From a checkpoint of a small encoder-decoder audio transcriber.
Model: encoder moe top_k, encoder num experts 4, encoder width 192, decoder norm layernorm.
Training: soap at rate 0.0019, 6500 steps, batches of 256.
Rows from block 11 of the audio encoder of a small encoder-decoder audio transcriber, named by matrix and row number. Rows with one number within an expert belong to one neuron, the router's apart. Each number is 500 + 25 x the weight over its row's rms, rounded and kept within 0 to 999. All counts start at 0. Numbers have three digits each.
Before each expert's rows are labels from the 100 clips, of 14848, where the router gives the expert most weight on average: "strongest on" is what is common among them. Only what is clearly more common there than usual is listed. The data: babble in 24 made-up languages, each with its own sounds, syllables and stress or tones, from a formant synthesiser.
# router: router (encoder.blocks.11.mlp.router.weight, 4x192, trained with AdamW), inputs 156-191
# gate: expert gate (encoder.blocks.11.mlp.gate, 4x192x192), inputs 156-191
# up: expert up (encoder.blocks.11.mlp.up, 4x192x192), inputs 156-191
# down: expert down (encoder.blocks.11.mlp.down, 4x192x192, transposed), outputs 156-191

# expert 1
strongest on: /ç/; reverberation; /i/; /y/
router.1:507547448492433520520503443496488499506467505490524532453538494495498515502536478516500518513481510515503468
gate.0:535497486512499506476503481488513462480513519527476512471534511540502459485469471478518461475490491548510490
up.0:453519481508473511479479504499489497503501499482512526510473472479519547507496495496484549528508482450515502
down.0:479484495480514433457523453541528528526514534467523519515488505501482465514464492470502546534547487493472478
gate.1:532483466551494509525557516541513499481490487482508462507503485523520497504504480510480511518514511519494497
up.1:470508537447494495470446486456481484520485514509483542481502501474490503478496526492513488479477495477507511
down.1:444509521518485516506549546472526498484511480521483499507502527465535493510480460484497520523449516529492522
gate.2:500534481472497525507485495492521557511538496540502526528472531487507493499503522497471477489501445535498511
up.2:496482541513483478501526485501482428502463486470510495449519464536513517523495469531521514517517533487501487
down.2:473461506480468480527500487477542511503540447458507479507488512533477541487452495527509482522479456458498492
gate.3:548503542527490520504526562449513455469495508548531499520486492550515519509539476504514440450528512445515519
up.3:500519468537497512507512493475499484481491474538491474473488533482547427483479469491470475506525463489501503
down.3:489522506462506485490532519498475467509499532548503485497513450510563514492484483492483504491509497480572538
gate.4:492507465467470486501496481513556520514494501538478504442496524530484496450472482502487519532474537511472510
up.4:488480514514521520515501531481425469501499499474542489548502488463506502547521528486511518478515455501520479
down.4:486429498485487490508521506512505523495459556480490521516499493513488479498498536517489483521500480483475517

# expert 0
strongest on: prosody: stress on first syllables; /ɔ̃/; /ɛ/; /h/
router.0:531482469500544523537510538510493476514482494496459471581479502450508505491525512488496496524523487473476497
gate.0:530489527473509472525512495464521482522477513467533468510494439445513518498474471491525487498492490477518519
up.0:487527499566486457509479493518492546456512470508450511494519543517454526496543521494506509520502518521480528
down.0:472514519498523508487505491440539494487458487495525496516506495510546486514504523533468557462494491494492520
gate.1:531481538473498468522535507515505504535478487527506529497499545465479497531489524519522498437523475491527539
up.1:514469484463491488467459514512517508464501458522489515525483482510543492525515485500485512558503484483475488
down.1:521467484488502490492518524506501460535501481485480489532505554486461503545499531502537496514525507500497441
gate.2:510473564482511480491491480495506502504597518527476486515529459475542489487518509520465481522504533504488450
up.2:510505526490491439492477491506471531497572488551437516491517453448524508500516504544491493504500508515475463
down.2:535528511567441497490488538505442458521474521511493518549496490475492529505514476504515513528481502492488503
gate.3:480498534516455560515491466506478470492524471528514500506505530504442482509466504500457472511483476504475518
up.3:500494505486503541472499485515463451540501493517535531465496534501438515510502480511486469494475514511528463
down.3:501478497520510480502526483503501478502493479445510465520473500485479532495495476519520460556531512495501495
gate.4:497498563476495508503504514538481514483490481525481511490485563495451460457506491514466516474518514506508501
up.4:514490479542512497487477484475510492524537516474471467504532462509552568530512508493510430520467499509509485
down.4:528459513504514489488454517509526476463484517499507457495526500549528516477486538504510510496473519528451495

# expert 2
strongest on: /ʒ/; /ʃ/
router.2:436485502506535499490508544500501530524538533551525481446480502489504495402512520494514484471516492512482534
gate.0:519491473522518501569497500503530503488505495549480493459505515490475463539517506514504449523491504532506543
up.0:543475511531498505497471503487498541488513522537451456519515506493474451543535487521518461541487499497495524
down.0:493481525550543547475530465459478522479472516496485513473468518511463507474509524504496513520477502487502563
gate.1:487456512484495495534445449474464510513528477502509553536487501494474523516521547486486501500493511486466489
up.1:509488481481509512495499477488459515513565512507500560540488484472518477530486503523526566474546454521487496
down.1:545510484476531505532453532544486496517498497488488473468528484493499448521506526473504500497464468458453517
gate.2:561507494474500515512474521494484498496477485489554518499512490500463554520522493486467511492468503516473482
up.2:441472483550498492493517480511501486504525512516452488503495522515520454484474516494534497501520496488533516
down.2:475540492526495496434429464498540514491494478496504480527504441543536498467520476498500515509512519495488449
gate.3:514516500512505525571515506509535522525458502513471522494583505483473544527485493488498501517548529491561519
up.3:553477465521475497558536521502547508516479501491457481484531560512483538524508495497488527496579568489537511
down.3:514473513514458497523494485509466499519471514535513506537516550503518496560457517452488476536523502512533499
gate.4:514466479519511512475531519486494541509553449506473515493477503484488489507522497497553499483502555521466510
up.4:481523535492462488542480453494533482488513521506525486518520541484498489485492492510442533499501462469513488
down.4:477477506532491527492524502455528512499482510502481502476507474554532543553492556467514525540517487484513506

# expert 3
strongest on: /æ/; prosody: stress on last syllables; /b/; /ǃ/
router.3:488516508504520494467498508493515508488474522447518513440508461487521519524476509490444477517469506483522489
gate.0:470519502512498493523506509493505523473489542492495505449490512492475527463475529474515507466489489503449541
up.0:515490479499493498502503470536504459473502496501511515537523493463559482544486476511487518501519506492551444
down.0:460533529514493463528534506475479534507475543509515463504510465503505484561491524509515495467502473510518534
gate.1:484505500496520502498491511508487520515477518518470502515550504496525474473521457513489501489516540530475491
up.1:528501481516490502489501491532476498449516478529506537459519514496486479536463531503513508513510450497493460
down.1:517479511485512477472502480503471529470516500524533518538475511504482491517452522453498548496538471485487437
gate.2:502562494521514519500479454475524496511550526544500513468453505471520469486521482516515533454511482483440485
up.2:494458481495526461531520515519476504516425486414496508513520482481465530486522501470495486533467523530494489
down.2:482508527493537516495495516524491474480485518503501534466544502499447556491486526524492499476471479522513507
gate.3:545487488495469479448524499462506567469522496478487448483543464498506475507451528504483491492497483501493493
up.3:534501507496455470452500506473500565475504501474491452477518481499495498516465515519499511477491518499497500
down.3:468518481460470521516478509511493515531491518488507512497488523475526518497508525538487440525491483537490526
gate.4:440510527491472474520516459477504477495522533470502493500505491555479501539517525520539485472486499544513530
up.4:528484498505515477496463518477498479517454518489459490512468441496505535452480493517479524527511482477533503
down.4:524514531508505499494497537526532510460525481503480486480484508467513456501489523516512459494480491481492512